Rows from block 10, named by matrix and row number. Rows with one number belong to one channel. Each number is 500 + 50 x the weight over its row's rms, rounded and kept within 0 to 999. All counts start at 0. Numbers have three digits each. After the name is the row's rms in percent of the matrix's.
# convs0: first 3x3 conv (model.blocks.10.convs.0.weight, 192x192x3x3), inputs 0-11, a 3x3 kernel for each
# convs1: second 3x3 conv (model.blocks.10.convs.1.weight, 192x192x3x3, transposed), outputs 0-11, a 3x3 kernel for each
convs0.46 096:451455399476425434542544496511539512487500497465492523558538522510488506570447557549499508519449501473461472452484513562459414539514374601450470508421405519463398539639499518566552539424510453513474492519489486513546427462565495423488422495413423467463493458436461443402520470578484496489490452503407468515370476582545492620
convs1.46 093:506554465440573520458626525500489499483494490503490472497515367529516524498591665516479482502511484488485472506510504498507517517490491483499497489487510482495509483402437572409433486491542483498504486505510479500512437598548365541484354388417520341314431340387403290389430559491461576375414520453382553407506672471405722469
convs0.47 100:540541493428502473455436397566519526516568531493536516479523609561489445508549573451495486437528509486560525485482437506434426414450515525586507497434400428511566482482516521563444638531557440443455464470491460537420541432431476506525442506425483452538489474490525447595424511575512505601555546513507503545389411468531424418
convs1.47 090:404386323417310314518459484496504500483500493502505512437396449541683531563586551510484476525475462536456453512512518512526487532514482502490498498506504510521512399537616484609604586664683519499505516511505499475497514498486417564615437559557457484535447502575524534484504775699491629602560560531592654699418496548414480580
convs0.48 099:572513420527664551437497543522532521536526488474473500538652561482562467480435580504478585506515515498501417514580498512529508508480531442468485502439393446538516551524537426463580531460468469493462521458509490499504496440491499538498540502534500393446541530534520566491519554499430484501508520549439563482492533559483463459
convs1.48 093:410475546418608583449630494509496481496492494500506484561576468586465397575531694501507506533481496506465489514495509502494492502512498488512509498486498516477478492416413588581495518518385495486501505512523508512493438556504470488439449501437523501555446413476504445446530398552353521519516507567438390595359455607402261437
convs0.49 098:506557533509536493560477507477452482463447472550483485462533497474558520511431473515509554547471520486510454462523468457556483480539437473439484442484540493610498611478504482462512399531510452575505522514511538423487456515451365535478392548439389456454478473515519487464503525535478534523472502487450558571473450469575502527
convs1.49 101:511463480496493538565486650509511511492515510496492504491579568637659722669533536487503511515497505486513526510507514532503497521524502488493500496497502503486505452457408350523443384554526493506513485505502496502504702863637625680520543430374527550571547463525482434527399418373441398462501408404454522616533704819588679889
convs0.50 106:484498570589558538359467471478537431530476383474480471360422478425559402505514497507531510464449507518499503469501565473507591553552471459471555436497579415504597476547492454390532555520542523524474540502514510485477534539562482525477509387531464419562520426554509534496425497404393543431563533428478514581513475574513520486
convs1.50 086:536473498513472554483477495511509506490521505506507512501570461385474455520491546490501505511490522470484500486510517498507490499506503511514511518515516520505497483449412406519446476427531502517489516518482523502502542452418557505410530521391433327713321294814392377868479685666502630636544627608472561485543507485564540503
convs0.51 109:451541492507517455490537490469416366435467412465470450333428559457467491551498519449526509498534512607542465519551508555497521435523525518534483550537491483483501555513535506540521451548526483493532445508553488490541482503464433491484510475508545495509513445550579542572533560549488419481503530452512516554501545594473535556
convs1.51 111:471526536536576605459508598503491475498518499494509487592585491559476506563584590495485489511496508483480511504508512489505495504510499493496505499485506517503492489504451402526442468532502511511498510509500500507509419447511487557574441435344493519648468449636480400529455408553304460473302376421564560461630794594691700606
convs0.52 088:587558502435516475508543592510536576467495491502545456522571603492538473508493473415422485474506534480545498466521460486473507455513553467517498426461429527510487571551513515503646378473551420430469501503489577532522427421480555584469535425452369416484499479496474521536559497474546502500559542430492532491584488559458421473
convs1.52 089:472646524471492593419491616495491502502506502506511511451535463664535485583588393492470485502506523490484516493508507500504493512501507494505509506496503522497520547590340601557442466472423486505490512494498496510512440523577428503561477555379570559600423372572488425596500657602478586661421533519416483436426547650470533580
convs0.53 099:592492492469480559521492495597509493553532506594533472440477531495423525504497511492481530499510574535587559546447555535478583439515547433478569496463542547558536464495507519515587538415490474515561457557583488564566504517560474517530479489415505436512438485541442528538435509545464543500401519463520632420490556444458546465
convs1.53 088:526459319501411311455407320522520525505523502502499495421420536461584495445723554479518503500496504483495486517493507529486513523490481502503489505509500513510518547492450590599465622488469498501519487495522486492504449384352495474369497499501455563627497565528549496467534504514518482554526491451497572472528517512488466515
convs0.54 096:537454411585510480543524464504494471556515448497460474565457449585465480478436455530558501512520465533480481511572490545525437551474540462479467441517451546555533484501469463449455461531537462496442524473449529442429520513517510551507490535438551602519478482520499543438530406523510439507569440483537555488499509547417526536
convs1.54 085:565548554541615490518550531502509509508499507513514510480624523377473489301375451496495488510514494517488466482503506511520513521510505489495500513499513500504510425562393401495460385571493496482511493500530506505498432582483453564550530561519456474298433432258405416313578442571527511471502555660506483593505456566488564479
convs0.55 090:562355467447472426448486431547520526469471475565481482616452460534448544431533521527637436485500473502521479508600509484581453458420467534507391604463507511639584419534467541534581436423475509488489489469520521448583522472477602384465536466482474507482515625454394568461472590513570557555513464567523410425501582536574441537
convs1.55 090:460554560525551653611550551501503504511507489495510496624577635492676598486550461503521497502505509528520492480493500502509503495504515500503495513494516508507511476423276461752566434576352477496493496494503470497511538528531620586502429477460734449427659501314654613410482499523454562586572613430485442503578452512643494540
convs0.56 095:511548420374454425455483524501501486496533487480527471557543466467490547475463546571556481518546412475480501497451510541466521526520473523520527531663374560494542554649479500528510418523508431495480489501457520491492436537516525468512494602374470607582499565472521627477629498475558515484516436488567550505521416375506534393
convs1.56 098:669667569628504558467520515504516518490500514496498510559674456617579396537512499460497521449520494452520496495495488497514504503499508495484496493494503486504504470514345519600494432492468511503506504500506489488502366537478499552454484546423528464368474468413570519560482440593433546635588423644618487576594471386602511420
convs0.57 099:442511455472470458473431449515563521508501454470487466462478508546462511507581531519471438532511566467486536430482493486513533512511471467425485550517494528579555517508421473480551513481427546507578532491547505461426507487508512482467468491525521547537451472503412504430539528517519526529475451510514529429620587636557560582
convs1.57 125:414406489518447381608539463504497496507504498490498506368460465557481478567525572512534533502508522477502521507512506482501489479491492503496504509509504505508506491398343702732478553602382487490492493502498511521515471452526487505659578615633545615568477574427470582417579580557520578568450446491417488504426477527405408510
convs0.58 112:544524504344391455498487489493454504467478518503486451523437468497499472504548523479449415548558575451524534451497457490466561469458606502522490520497532432450441518515536431492527437459333539498401440480529452575566537498583480563492508581539412443450526441537461543456443409500518432467542547499475448536493518476484588454
convs1.58 107:532570557427552539542621597506495503502504511506514506569510517383436573545444518521521529491520512501533504495500490496501499494498500494493503501511507507505509368420391423393332460485494500502503497504501511501492366562575539574582623472388567413494500406492366359538438426564447429496320410489304469426217496471292493536
convs0.59 094:581474454527482458444404552508538521444485523504451507500539509515497587555490564422565563514511526551519502474492518551462491456511501507574431460533522480565606439396519581480514509519506491466496525483499421479531389533500488489515596552503494505452412603527437442452457468528474510455498485473455496529509700507486584569
convs1.59 102:487493503477637572475547508489497508493491503517507506656528668503468383648515494467497513474513512482493495512508504487504484484498489502497503491488512504517492627626433637582363653561359495503493503507493494513495492426415480493391426550502505581592504360510513441456400433597455601590468563376517486386504503487487425414
convs0.60 099:469453434396546487457448503482454449486498430511467449523459503473501516514523540423487515475505506563474493436438592415461525471557372510502540428532543548480473424451492499527483527474477509504537478479517485497506476492495481586384428568480396483658440476475489410472447436484496478494465502518506491463547521511527519433
convs1.60 111:510487375612524461613564503509510498510497498514495490491498422653526421542569544488504521512520522501511507511503500505504491510490489494504492505509500517518510479503401511526545483436473484503497513496498508495490695583532575481470485429510534586528605505442646468527474421562570338590604423511487482646374568779399524682
convs0.61 096:440433509512494484485447471452513541492450518481467516367389508470481493461509534495398592450421504508435514423407518496494478457509547610509528567460570492485457551534417568515509488569505466467589508496509512477401475485521513451506459546423671491443547522517539445408440548486408473541386431506503476486595473514466505443
convs1.61 089:433479412431590496395669600499498497494496506503496500506477524549547466526539616525515507530500500537510482484496493505508482483509489482512497496500491484489498347486449239471381291426526491500506493516512490508511311494630417629591309522479514556391455563409482549420508550554470539534551507418386371534308480499317592637
convs0.62 091:572597506563498456457553421557518506497476435540505500515518453551562568591557512546508475582505597594508504544567488479473479467533486643546493534539469534402520480463537511564591493477514415440485490542412478457515521455405368510467429476552500541444470559450483459454474448472582505479561457574458498611520563475499603504
convs1.62 088:444558498486500517424491500497495503482477486480508488484370444530380445395576504498490540508493493484496483495496509499507488500482507494494512494508497501512501562384467324530554439547635492504505516493508491506518473432366439591432544553440480416441485425325451500440367599504457480595439398606522578556511530563581436443
convs0.63 091:446576456386503535484544509495511508477506512488490538426512528463436478516541393529463481560448542507500500484468506448480454520522435610429511559522532450554482454504543416551519442478428420521504514451518544460489557543564426555446411467447621581466604478408539452485419525512550491517468487554587536545580591494461478575
convs1.63 112:598632518498695482409709576498510483497503501489505497546578430604744575467583435510523503503544506510532526509514499507512491499518490495497501502504510496500490594654645591666649539565683496499496500495497499498502355667605373574503419469481478461418465575524490505586570581505616619385585637423565418374598595548490729553
convs0.64 093:563482473470499472422537549539461455441472498474422448508583491483435554443430527518465505493517534541522541368487549481446503501490542526504479459516447541542442552514587537457493484494517523484555530490541576509537501476499552514455429502441585518472468442470534506531493417477455411493442463516604485454548410423598454433
convs1.64 087:402509404408493492481450478499480490512505496510510499500417565439415447421466458511475495505492487521501503495527515502508496501513476502507488484498487496489500439626503569773505588585366471501515486531507491518498442437566476435568425543508579402436542422416597567366551522460511434569538564632458519557451530501523529578
convs0.65 086:586580547475409493442528467486549536521467466472424475535634548526479531397502493495561514495431512504453457476575532482472578497491514489546545459473455470505512602567515563543520401532483493506493542475488458567516501416470443565509538497501574445546544566512429508606461508468442508455537463525405446489494500493496545550
convs1.65 081:494475463532553591450526586503504499520499504509515505648569471488460403598449360528507477507540480512509480539502513490479488504486490531504486507499500527502492610409330574535449522509469495501486503502481505519499472542554412613451509468371512418426437444428529425483521606567398431547432603503610447490508570559576453389
convs0.66 103:500506440573484486481492522449471485498506519458482456427445603481452540382423381474460504461507528496507468508493511521505519572581486465476406492509461520512552433474422491507471579611440478512516491567539507611516491542585473506527336493429458533545418495527466559574483569500534535468551519453476539442582489508492481525
convs1.66 101:372445386454462482455457404508490491499496501516515513451432429444490428369567489492507510521504481532528485492519511502510500510514468505509492507519506507498504374406453437453446438399330506488490508514507500509499408408520396444435432480517525428373500482402599505459521502572533469487538483366345558504323404404278423356
convs0.67 097:419497307441476503339514548498489403510499498469488509494545358480492515494561442553564467468515465495530404497485540480541469525451453534479513507494517455556444407538481509523490447440458520443441480462524562453450455469552515531482558588478461450438419433422485393368551466618509466502504551465517509558531395447467441470
convs1.67 096:495551417545592522458548452508506498492498502471504524474583449466524385383454438500483518467445528466462533509498492497502501493498516496502506495492504504511508621470673577415615391447511494504527489496514496500517456428629470406552526493493266651300327672294410627333497572514559554463398569478431443602492457589558631694
convs0.68 102:579470528507517573455446565495459474504471493429447499489385519551551505468610488475511492477462577544480519473534511469494482507493469512434592542532601435535520534446553512501512480493505420519531447531449501568453306432511426434496503491522650497614523454548476432553442473542518465556539484504573495402512534469410522515
convs1.68 111:540512504471584484423663681509495499511506515505516500367491483439442665427554754510496523513537509511493484504497495495489488515488487492509477507495479501502509631460514453454412355462592493502495492500500486474498516602655478466612491437471575509497466486508404500596311449472380519597437524471390478504457646685386583618
convs0.69 095:479492481539494449457479480539554572473441491516491546479509516434525450468504486423463486495452464513578512477535480536590469570597428510534548596503570487520581453514490479494483555483465478547524475553538510489525476575587475488517423501441450390582423440446463549601546422503516503547454498562569491500544472607511461479
convs1.69 110:520607489531513543547533554489491504480491485495493499560437513528588708493525592467466512473478507468493510496493495491500492484503497495513504509503509510507498416407432390474514403514428491509509488495489488489495532530478560513451378446385418538447341487457374449472512552485461376400545449499363464367371427419430377387
convs0.70 087:480459463472388556482420564515453469523476514510454536545512399524498393543544473522553523535457614588521508500492489454526535497562554416510435505442538557509454504494545527435442450473493380443501476497533511441493447480515492532463504447445520505524531550547479495502566431407584434481524421438506460415523467500452505477
convs1.70 082:527515536553527502420582462499505504507497510514514509554504538335379488325366590504499500512518484509500530518488487510508501463491488498511511490504500501501496376489456471432522431578656500512491509509486507510490565433440531627367608331340656612487498526367455421442539435414508483585445527610425369447344395506464547576
convs0.71 105:490559477383519482501489447464508526489513490518430449395553560466489511575531493511458509548558484463481494513474479405549426524544511591428494530535523465501421515613503455479473408512470473483487501516503499533412552507438451579446561528565476471417531464494560531517463499528463558499662521488447569411542407490550461473
convs1.71 105:566577525503531481463564450496497499494499500491489500441442338592538475663585449478489516497484481479493504499511508490493494487490506506510511510508499519510490362473434424500357485433426512520492492506487487509502336513539444462487423521399640470412508341402564219534411511503388508574384559530475467426488399404443465539
convs0.72 095:516505544496497558575609656499550501497486509501459463455472500390507543452527470501502468437521493606501514505480529519454490479473585538534432513447457598440448471533496486425445491412383513450472482472519454530443396553501638469510588480516558452568429465555494416515535540490531525442436486487562377481510430452499513558
convs1.72 093:535535406373405335363363320488491498500500513496510511474406533527526443618500506472503474477526476498512481503515499504494478494474480499493501492499501510511502446602331437590374383448487492512495509506502493495503577472378571574304648540434618302620502319535497492427448667564451655594506662522582529463536535594574499531
convs0.73 106:484483464433560452415487399502467508448475523462505455482548427482573466507457380503485456492492476521548557462555500425569453393584446457478482500443540466564514548542531605549533509408548403494534421475506496463578468506441378539528427505469513418521457478545456339533456487476454486459360500451585436518556498546512397461
convs1.73 102:707579512478573514303464523491512520501503510494517507433410560361405535574534485489529534476502543499520522487501507501504509502491505500498508511501510483506489615350416663530576524523501499493497503486490489478494266276412393357499589485550557570511496411486542421468418497641378515656350503716561542427408492325233448382
convs0.74 090:529435505515467508472524460460464560459500478501530522409479498467533549513572418532424470569536514514481504544522447534476489519443624410476481568537535539449494545426550478407417529513477518531446491493484542531534495454512612403512561536533564484493454500403508490550516576496574471478524461482546510499498439549448496510
convs1.74 100:528508584601577470544533427497501506500514501495514495441493533548416613464510564507499481520540509517508516498519510483475486492489485504505511492513503501482489396490442373352475404369530507497496509509501513497507640426604466511466309557311440481401363546371465617394463521549461550376549542330351499442430516581417448595